A small waveform VQ-VAE, trained from scratch: encoder norm batchnorm.
Rows from block 12 of the encoder of a small waveform VQ-VAE, named by matrix and row number. Rows with one number belong to one channel. Each number is 200 + 40 x the weight over its row's rms, rounded and kept within 0 to 999. All counts start at 0.
After each channel's rows are labels from the 100 clips, of 14976, where the channel reaches its highest value: "peak on" is the class under the peak. Only what is clearly more common there than usual is listed. The data: babble in 24 made-up languages, each with its own sounds, syllables and stress or tones, from a formant synthesiser. In brackets: how many of the 100, against the usual share in percent.
# convs0: expand pointwise conv (encoder.blocks.12.convs.0.weight, 512x128x1), inputs 0-127
# convs1: depthwise width-3 conv (encoder.blocks.12.convs.1.weight, 512x1x3), a 3 kernel
# convs2: project pointwise conv (encoder.blocks.12.convs.2.weight, 128x512x1, transposed), outputs 0-127

convs0.147,185,164,221,236,250,191,203,224,143,172,192,270,239,167,228,182,171,198,168,186,240,205,238,180,134,201,246,143,210,232,160,133,200,214,265,238,192,196,260,169,230,221,140,192,185,175,228,256,263,318,178,172,179,174,198,254,149,170,195,220,162,229,244,249,195,190,158,190,100,224,153,142,166,210,245,190,195,201,126,187,196,140,284,133,227,176,143,198,211,258,164,171,359,183,175,231,194,159,195,204,226,210,218,182,256,196,250,184,172,239,203,171,204,192,188,172,220,212,251,199,158,216,252,261,208,130,201,204
convs1.147,186,179,264
convs2.147,196,257,133,164,241,202,218,226,186,208,159,191,226,246,243,240,193,166,222,145,106,171,209,186,241,235,201,207,211,203,232,286,167,167,96,183,137,247,171,228,201,256,167,181,164,212,200,225,240,229,214,212,177,160,233,191,220,213,240,114,192,186,264,190,188,173,170,173,245,267,121,197,283,210,143,170,191,220,98,236,197,211,216,180,219,187,137,186,148,241,223,232,85,223,204,235,301,203,195,212,230,176,163,223,201,248,206,227,242,234,197,260,166,170,165,152,211,203,242,201,144,249,277,206,250,217,215,179
peak on: /k˭/ (26 vs 0.8); /k/ (25 vs 1.7)

convs0.503,225,217,285,191,229,166,202,188,189,208,183,250,97,184,182,195,201,249,201,178,119,203,211,188,239,349,191,228,232,196,192,315,206,199,225,209,164,159,183,203,184,180,207,184,185,210,188,186,157,246,189,221,235,194,284,237,205,225,285,201,164,215,239,196,195,191,280,199,205,228,213,200,169,241,132,236,201,181,288,170,302,180,220,168,212,193,293,200,200,255,203,196,119,191,258,223,163,201,210,189,246,231,188,115,222,307,185,146,213,204,199,178,215,191,189,263,157,187,214,193,185,216,153,223,219,151,180,176
convs1.503,146,243,201
convs2.503,225,158,254,248,216,218,210,208,152,202,223,275,233,196,209,257,192,186,118,187,136,203,264,212,196,158,221,170,176,132,261,144,170,203,164,259,166,222,276,197,258,186,127,133,161,211,186,291,221,218,194,209,203,170,231,232,217,181,169,201,190,196,196,203,195,240,199,264,198,290,197,181,173,221,250,166,176,182,205,235,180,173,217,158,164,170,167,204,127,226,202,211,300,216,166,183,221,175,97,132,146,271,158,182,185,199,179,204,241,136,168,211,205,145,122,156,230,204,177,145,110,219,197,244,248,183,228,156
peak on: /tʃ/ (39 vs 2.3)

convs0.244,192,74,197,188,219,236,183,189,199,178,212,349,137,208,210,120,161,142,175,199,213,205,191,269,126,184,260,168,217,238,201,205,182,248,181,234,252,217,131,175,218,219,204,181,183,199,206,189,256,217,199,180,179,252,137,246,184,161,224,166,80,224,234,217,137,202,181,250,215,158,185,163,92,181,158,186,153,135,224,221,185,172,218,185,216,194,233,194,248,229,189,192,184,150,208,189,265,198,119,147,209,173,252,159,233,188,220,187,217,213,196,219,263,164,148,221,238,210,248,264,192,187,210,179,204,147,175,210
convs1.244,143,217,236
convs2.244,199,265,184,180,256,184,185,154,198,212,159,212,237,229,265,223,232,191,193,164,138,197,216,218,217,225,154,194,272,196,289,197,240,141,125,209,157,146,211,176,182,195,252,174,149,221,196,261,243,320,224,211,188,194,237,127,247,195,207,151,200,206,239,204,229,234,184,234,256,138,104,145,290,200,221,238,207,218,160,149,209,167,227,219,193,196,156,170,118,191,209,187,188,203,218,292,274,203,182,205,228,215,120,194,193,226,186,178,236,191,238,263,150,217,163,169,246,223,189,225,145,246,237,200,272,242,238,152
peak on: /ç/ (30 vs 1.7); /tʃ/ (26 vs 2.3)

convs0.241,221,224,226,169,171,198,262,155,130,158,177,182,320,217,123,195,203,262,198,173,216,196,188,200,238,254,189,241,192,194,239,173,249,195,274,201,176,157,176,184,83,239,211,217,203,275,185,184,214,236,213,240,207,249,219,196,250,206,193,280,207,257,219,251,220,213,193,62,234,195,195,234,203,202,138,188,285,186,279,209,121,294,172,191,210,176,206,208,192,240,245,188,202,223,191,231,185,221,190,182,124,199,147,212,215,264,185,197,196,203,188,194,221,214,172,199,136,213,222,210,222,242,168,206,150,197,154,106
convs1.241,145,182,162
convs2.241,202,310,203,199,183,205,184,168,199,190,199,195,243,238,238,84,147,202,181,215,214,209,166,259,203,220,223,230,137,191,191,257,233,249,322,210,215,301,164,252,197,224,205,233,215,185,201,214,165,189,222,181,164,208,180,148,219,215,184,123,196,187,277,241,162,219,227,233,254,240,206,254,199,217,177,125,202,170,124,217,231,192,173,156,211,294,242,238,276,200,203,250,125,176,275,208,267,201,216,206,131,202,223,179,249,199,228,194,193,197,187,210,147,275,208,230,231,180,254,172,261,192,136,202,175,167,188,181
peak on: /ts/ (42 vs 1.3)

convs0.190,174,262,163,256,242,188,143,239,179,238,254,176,316,171,217,220,196,159,195,214,234,228,205,184,164,115,236,124,181,202,198,101,189,213,212,209,218,204,249,186,191,195,127,160,206,188,279,190,214,257,151,136,206,141,229,200,174,213,122,215,229,199,224,238,218,163,214,192,132,220,193,154,220,179,272,198,246,229,153,172,175,210,263,184,206,168,109,178,150,191,210,172,305,177,207,222,131,171,201,217,190,191,181,243,234,108,188,258,137,212,249,205,202,202,209,121,230,161,147,209,187,175,255,228,217,228,205,174
convs1.190,209,247,150
convs2.190,214,150,145,229,171,208,159,157,187,149,61,167,239,198,164,225,234,158,186,178,167,215,221,196,208,314,210,136,182,203,202,225,217,199,181,205,194,189,227,168,191,245,241,210,213,249,235,226,185,127,235,166,256,158,196,167,242,128,249,192,214,222,231,215,199,267,134,145,209,246,194,172,242,194,206,167,202,226,221,218,185,174,284,177,180,145,162,189,134,190,155,184,227,249,116,176,128,190,173,186,253,185,222,283,201,307,241,190,221,171,274,192,214,163,158,172,177,253,150,222,184,256,249,195,158,170,209,240
peak on: /k˭/ (31 vs 0.8)

convs0.271,209,135,171,202,202,302,242,227,165,222,201,254,157,261,204,153,161,208,172,171,225,158,171,232,129,179,198,205,126,240,115,168,221,226,194,220,230,146,186,161,203,204,207,205,99,201,168,267,310,247,226,182,139,239,109,252,183,209,191,184,190,289,235,162,123,230,144,222,165,236,151,147,155,187,171,176,211,202,249,194,165,169,228,195,221,194,194,182,195,234,246,189,200,179,122,163,267,204,193,182,140,268,220,206,230,177,202,155,215,213,151,220,205,173,165,218,206,263,254,247,200,215,215,142,195,141,160,212
convs1.271,139,230,213
convs2.271,185,232,182,157,225,140,221,236,207,181,235,189,237,178,249,208,218,218,205,188,198,156,290,201,241,202,238,214,273,197,263,202,199,173,191,204,151,153,244,187,234,171,185,163,157,141,156,256,268,210,149,208,69,210,294,210,154,252,177,132,157,192,181,264,242,164,244,238,208,232,188,203,245,194,201,200,214,160,216,183,215,236,175,163,191,214,255,195,187,281,215,181,218,165,266,129,324,207,229,201,211,209,99,219,178,226,168,172,226,223,175,229,146,187,222,169,273,148,238,201,132,211,160,229,249,193,218,174
peak on: silence (76 vs 34.9)

convs0.29,222,180,154,132,221,169,317,134,185,185,225,229,196,172,254,221,213,232,181,189,168,208,202,208,260,204,185,238,230,196,204,173,256,155,222,197,137,225,203,221,356,203,256,201,197,138,133,157,127,190,211,159,184,184,213,189,156,199,161,181,234,193,197,195,263,252,229,125,223,162,169,257,195,308,196,267,233,155,210,248,159,108,154,240,201,240,217,205,249,188,194,239,200,276,168,191,234,196,239,236,167,180,235,237,192,203,243,196,220,212,195,188,157,153,223,240,165,196,263,181,219,202,175,240,187,150,254,240
convs1.29,158,255,205
convs2.29,211,164,188,211,212,182,215,159,213,184,178,188,252,136,249,213,221,186,179,149,138,149,276,189,199,205,275,185,230,196,232,277,135,189,205,214,188,205,289,170,216,199,217,156,131,171,152,256,175,227,158,202,87,197,280,216,160,167,237,130,176,215,146,212,293,249,158,126,222,251,185,161,227,179,199,131,195,196,176,253,187,255,247,127,176,173,200,204,130,267,214,152,210,249,173,177,262,189,213,203,201,213,121,231,139,214,155,244,198,173,212,220,146,143,208,159,227,154,217,214,132,186,199,202,214,178,216,219
peak on: silence (61 vs 34.9)

convs0.396,217,127,181,143,210,180,241,144,180,203,204,282,183,207,238,249,230,246,180,194,194,185,197,199,258,202,143,234,220,183,197,215,250,118,243,167,125,210,188,236,311,185,262,226,180,156,122,163,123,210,246,187,157,188,205,241,159,184,186,177,219,188,203,176,244,291,182,144,243,163,227,253,187,291,203,244,209,193,221,201,183,138,143,255,183,243,218,217,235,148,193,253,181,259,148,198,218,218,253,251,203,181,243,215,201,221,219,151,233,193,112,183,137,214,238,262,182,244,286,159,219,207,193,207,184,176,259,214
convs1.396,195,269,202
convs2.396,202,140,197,184,236,161,192,152,207,181,170,198,185,123,241,208,187,200,204,129,163,127,272,219,204,226,270,183,236,207,204,258,124,222,166,200,168,180,256,210,188,191,246,135,183,183,162,248,164,250,142,216,146,178,279,214,151,200,253,135,156,194,136,198,298,263,124,145,235,226,165,137,232,205,170,133,198,150,155,226,202,247,246,141,204,188,251,216,141,242,204,189,186,222,170,177,235,196,223,217,200,202,170,224,143,229,178,245,168,195,201,260,126,143,210,197,259,183,185,208,118,190,161,200,231,128,201,227
peak on: silence (61 vs 34.9)

convs0.268,222,306,204,200,140,235,213,195,173,136,183,154,308,232,142,179,182,235,191,185,176,180,164,213,189,191,231,226,157,210,221,172,210,219,270,206,202,173,225,173,82,208,193,164,201,255,198,203,244,229,222,272,201,214,166,167,250,192,217,234,217,243,222,270,174,191,201,55,200,188,139,208,238,163,190,205,260,199,184,248,152,307,210,162,206,145,173,209,167,230,219,182,272,177,202,197,128,214,168,171,148,204,133,229,231,194,181,227,161,204,204,225,220,205,160,170,180,238,205,222,245,231,202,178,181,269,133,120
convs1.268,134,220,192
convs2.268,210,329,163,204,176,205,208,284,184,193,210,230,198,204,202,146,191,258,170,222,197,228,142,236,147,193,228,216,142,171,188,237,162,230,341,224,290,314,147,227,230,218,165,219,240,180,224,179,90,125,223,177,197,228,206,230,197,267,213,165,172,198,215,217,216,101,178,241,174,229,297,290,154,203,188,149,185,191,238,200,181,196,160,240,172,223,193,190,259,227,184,219,161,186,202,234,188,197,189,175,223,222,256,205,220,195,214,151,261,185,168,167,179,246,171,183,198,197,221,179,259,198,200,223,198,201,198,182
peak on: /tʃ/ (27 vs 2.3)

convs0.237,221,248,233,165,178,177,176,162,175,157,189,234,193,269,120,187,194,258,189,159,151,175,191,230,222,210,181,250,212,199,238,188,264,198,281,203,178,161,162,175,111,201,219,185,223,290,154,177,175,206,238,245,199,270,245,220,237,206,206,226,191,273,215,255,222,210,185,30,232,202,231,234,192,206,136,274,263,174,256,212,152,280,188,193,222,177,254,186,221,228,223,183,173,216,234,179,187,222,225,184,167,223,149,204,207,250,165,176,190,193,180,213,223,207,172,241,129,219,248,210,220,199,162,197,145,179,151,87
convs1.237,262,222,178
convs2.237,229,135,214,269,219,269,240,173,137,197,230,269,159,184,170,209,174,235,96,222,191,208,209,171,190,219,135,197,189,97,252,181,238,224,188,295,244,219,219,208,235,190,114,139,225,244,187,178,202,216,205,220,224,181,199,142,227,201,201,249,213,166,179,168,210,229,179,138,171,172,206,206,141,248,219,239,161,205,223,219,182,166,202,239,138,177,207,186,191,192,185,222,201,172,172,223,131,172,74,109,209,244,240,205,185,194,204,226,207,130,284,192,219,206,129,180,166,188,211,71,222,182,199,239,199,192,231,215
peak on: /tʃ/ (26 vs 2.3)

convs0.339,214,200,206,222,219,239,180,228,149,226,210,241,219,320,284,205,223,217,213,233,201,208,141,215,193,203,184,189,161,186,197,182,202,140,171,155,201,177,152,243,217,178,185,145,165,202,182,188,202,202,212,193,115,206,117,233,105,235,213,191,225,207,292,241,153,213,195,164,194,180,209,167,172,320,158,216,170,234,230,256,213,186,211,268,140,180,148,175,202,142,200,291,170,224,202,165,224,262,195,225,198,199,283,213,275,171,212,229,177,159,188,250,162,195,168,184,244,246,195,220,253,224,238,89,197,279,236,180
convs1.339,188,229,262
convs2.339,209,216,202,211,218,145,132,218,184,199,176,215,186,128,171,149,143,246,197,177,220,169,266,308,188,234,286,214,186,206,178,165,179,276,218,209,256,158,208,268,181,220,208,169,208,218,208,250,165,202,171,210,178,164,265,146,219,235,200,180,187,178,153,256,298,183,133,253,174,219,262,182,191,231,172,161,195,138,260,139,239,172,198,184,220,215,282,256,162,226,167,243,183,145,163,252,164,198,235,195,182,217,216,205,194,232,228,135,188,181,151,276,158,226,227,204,271,206,208,202,155,208,109,195,208,122,163,274
peak on: /s/ (61 vs 0.7); /ts/ (26 vs 1.3)

convs0.372,218,164,263,176,217,244,196,165,211,210,135,196,135,170,206,160,176,205,177,185,215,196,198,275,193,252,236,213,219,226,210,260,170,215,149,210,156,182,273,187,189,163,253,97,126,166,187,101,236,170,221,195,224,167,157,133,165,195,287,198,179,200,261,205,162,264,178,258,264,166,248,239,247,186,194,190,174,182,206,175,266,176,140,173,211,225,202,267,270,229,217,207,196,132,179,249,169,212,115,150,243,179,226,97,272,220,184,207,259,211,169,215,244,154,162,230,226,224,235,246,217,224,211,182,213,155,177,209
convs1.372,154,252,201
convs2.372,248,224,259,293,209,219,227,198,147,227,235,257,205,189,212,253,196,219,104,195,194,211,183,157,173,139,168,212,229,138,250,126,243,196,228,283,157,206,208,171,263,156,114,135,202,183,209,177,219,164,200,226,224,217,230,214,217,202,136,255,224,184,213,191,235,242,212,274,167,174,216,174,221,228,225,243,164,209,189,207,206,189,208,238,128,176,152,198,188,200,229,189,211,202,184,230,176,155,82,120,176,296,169,154,200,177,171,150,212,95,207,200,232,204,142,208,221,220,150,95,209,189,208,263,192,209,229,175
peak on: /ç/ (28 vs 1.7)

convs0.108,199,202,150,125,188,201,226,170,241,205,215,138,183,164,213,247,167,200,129,210,193,154,191,155,202,180,113,236,201,229,186,238,283,192,248,221,192,178,200,156,225,152,270,187,158,195,157,217,178,183,221,210,171,161,220,169,200,249,159,133,346,221,161,160,299,226,257,216,232,187,197,248,218,184,199,270,211,228,204,155,178,190,135,250,251,244,234,213,218,163,203,173,154,245,137,218,291,191,263,274,182,224,195,227,198,192,168,229,180,240,168,215,130,184,267,187,158,206,193,151,241,176,156,243,170,215,202,266
convs1.108,135,217,217
convs2.108,181,253,197,199,202,160,154,234,179,165,212,206,255,181,170,182,193,207,213,190,175,193,255,210,213,204,269,200,235,190,221,48,153,206,180,208,136,175,207,211,204,264,150,175,183,238,211,233,204,224,161,188,145,204,239,200,202,175,152,135,224,191,206,234,220,185,218,270,122,162,262,195,249,207,269,175,233,180,239,173,261,178,154,95,208,173,196,211,225,312,136,207,264,203,224,147,286,205,190,181,158,218,178,196,197,244,254,170,219,203,101,222,166,216,248,178,254,173,174,171,113,232,150,233,227,168,197,202
peak on: /ɔ̃/ (31 vs 3)

convs0.421,185,223,191,131,221,155,172,157,193,222,185,164,219,154,216,268,203,185,173,226,256,203,202,122,250,196,108,219,243,195,228,229,250,178,219,212,183,190,170,194,256,153,281,222,186,170,189,170,113,132,195,196,201,150,263,193,162,217,187,207,287,175,215,171,333,209,291,233,250,230,247,266,191,205,191,223,161,227,200,153,214,164,145,256,224,247,186,203,244,135,179,179,131,228,196,231,253,180,290,287,234,198,240,192,197,221,185,236,199,230,211,187,136,164,214,194,188,165,187,154,221,187,222,264,227,241,223,236
convs1.421,144,198,240
convs2.421,188,140,185,208,173,233,177,189,202,192,170,202,241,217,176,174,211,148,201,178,193,191,270,231,183,221,279,195,193,186,154,58,78,195,113,202,210,246,205,194,210,224,166,191,250,210,191,150,102,232,171,182,212,182,162,184,184,201,208,161,140,219,187,182,115,229,149,149,160,222,236,215,213,189,173,137,210,194,216,190,241,210,178,80,195,219,210,203,142,285,198,205,268,252,187,161,214,198,215,195,133,233,180,245,206,194,221,240,198,207,120,196,164,184,268,184,190,219,169,185,91,220,151,208,168,151,216,223
peak on: /ɔ̃/ (26 vs 3)

convs0.103,208,136,249,147,224,206,225,156,212,238,165,246,40,235,211,189,139,209,133,182,146,182,191,233,177,290,149,246,205,260,168,252,231,233,206,252,181,175,165,144,197,170,259,154,169,187,167,159,237,168,236,193,181,206,163,218,180,217,238,176,200,233,213,177,197,262,213,219,245,221,219,236,140,200,150,227,188,182,246,195,295,182,160,220,256,236,259,232,194,209,214,178,122,215,162,264,229,193,197,202,249,221,219,126,205,300,202,196,228,246,158,201,206,182,195,295,205,241,278,200,218,236,214,190,187,182,170,195
convs1.103,146,235,225
convs2.103,226,212,269,254,202,236,228,149,152,201,225,262,236,197,220,256,199,218,164,139,174,244,207,198,174,113,238,182,194,165,239,111,188,198,179,234,139,255,270,182,227,144,106,168,212,184,229,255,172,199,236,212,202,221,230,211,232,147,119,206,247,202,229,204,205,232,185,292,172,197,215,185,249,216,244,256,199,179,176,183,260,150,234,175,179,179,146,209,181,259,203,187,299,264,173,264,182,189,143,179,123,281,149,157,224,169,152,159,216,150,200,184,186,161,189,203,254,242,136,155,211,216,201,226,218,158,224,152
peak on: /tʃ/ (29 vs 2.3)

convs0.194,192,215,79,208,201,189,185,199,241,285,295,197,275,216,175,190,200,165,202,257,185,162,177,224,189,85,186,188,203,199,236,181,206,205,180,200,254,210,171,188,180,143,189,208,217,225,219,227,181,159,212,169,183,180,208,213,221,191,70,142,191,219,174,203,187,175,275,169,216,201,191,194,153,175,201,252,266,203,210,220,114,219,208,231,201,160,227,210,235,170,244,193,182,188,249,247,248,213,181,183,112,199,184,330,180,119,146,279,200,191,225,253,209,169,178,189,162,179,161,203,223,131,129,188,165,242,200,162
convs1.194,245,158,232
convs2.194,222,244,198,205,118,161,162,164,203,113,235,178,240,186,162,245,247,236,179,200,210,236,220,158,242,210,210,82,281,201,254,162,218,171,183,217,204,146,248,153,210,206,223,182,113,230,269,243,199,269,235,123,162,148,221,178,182,145,162,197,221,224,186,207,249,241,201,212,228,150,186,160,210,164,241,233,206,234,244,249,220,241,269,203,160,88,188,175,175,236,116,155,233,205,144,224,222,173,191,200,176,195,73,194,128,229,223,198,238,164,198,160,209,175,227,159,174,201,213,191,180,247,209,213,178,228,222,190
peak on: silence (79 vs 34.9)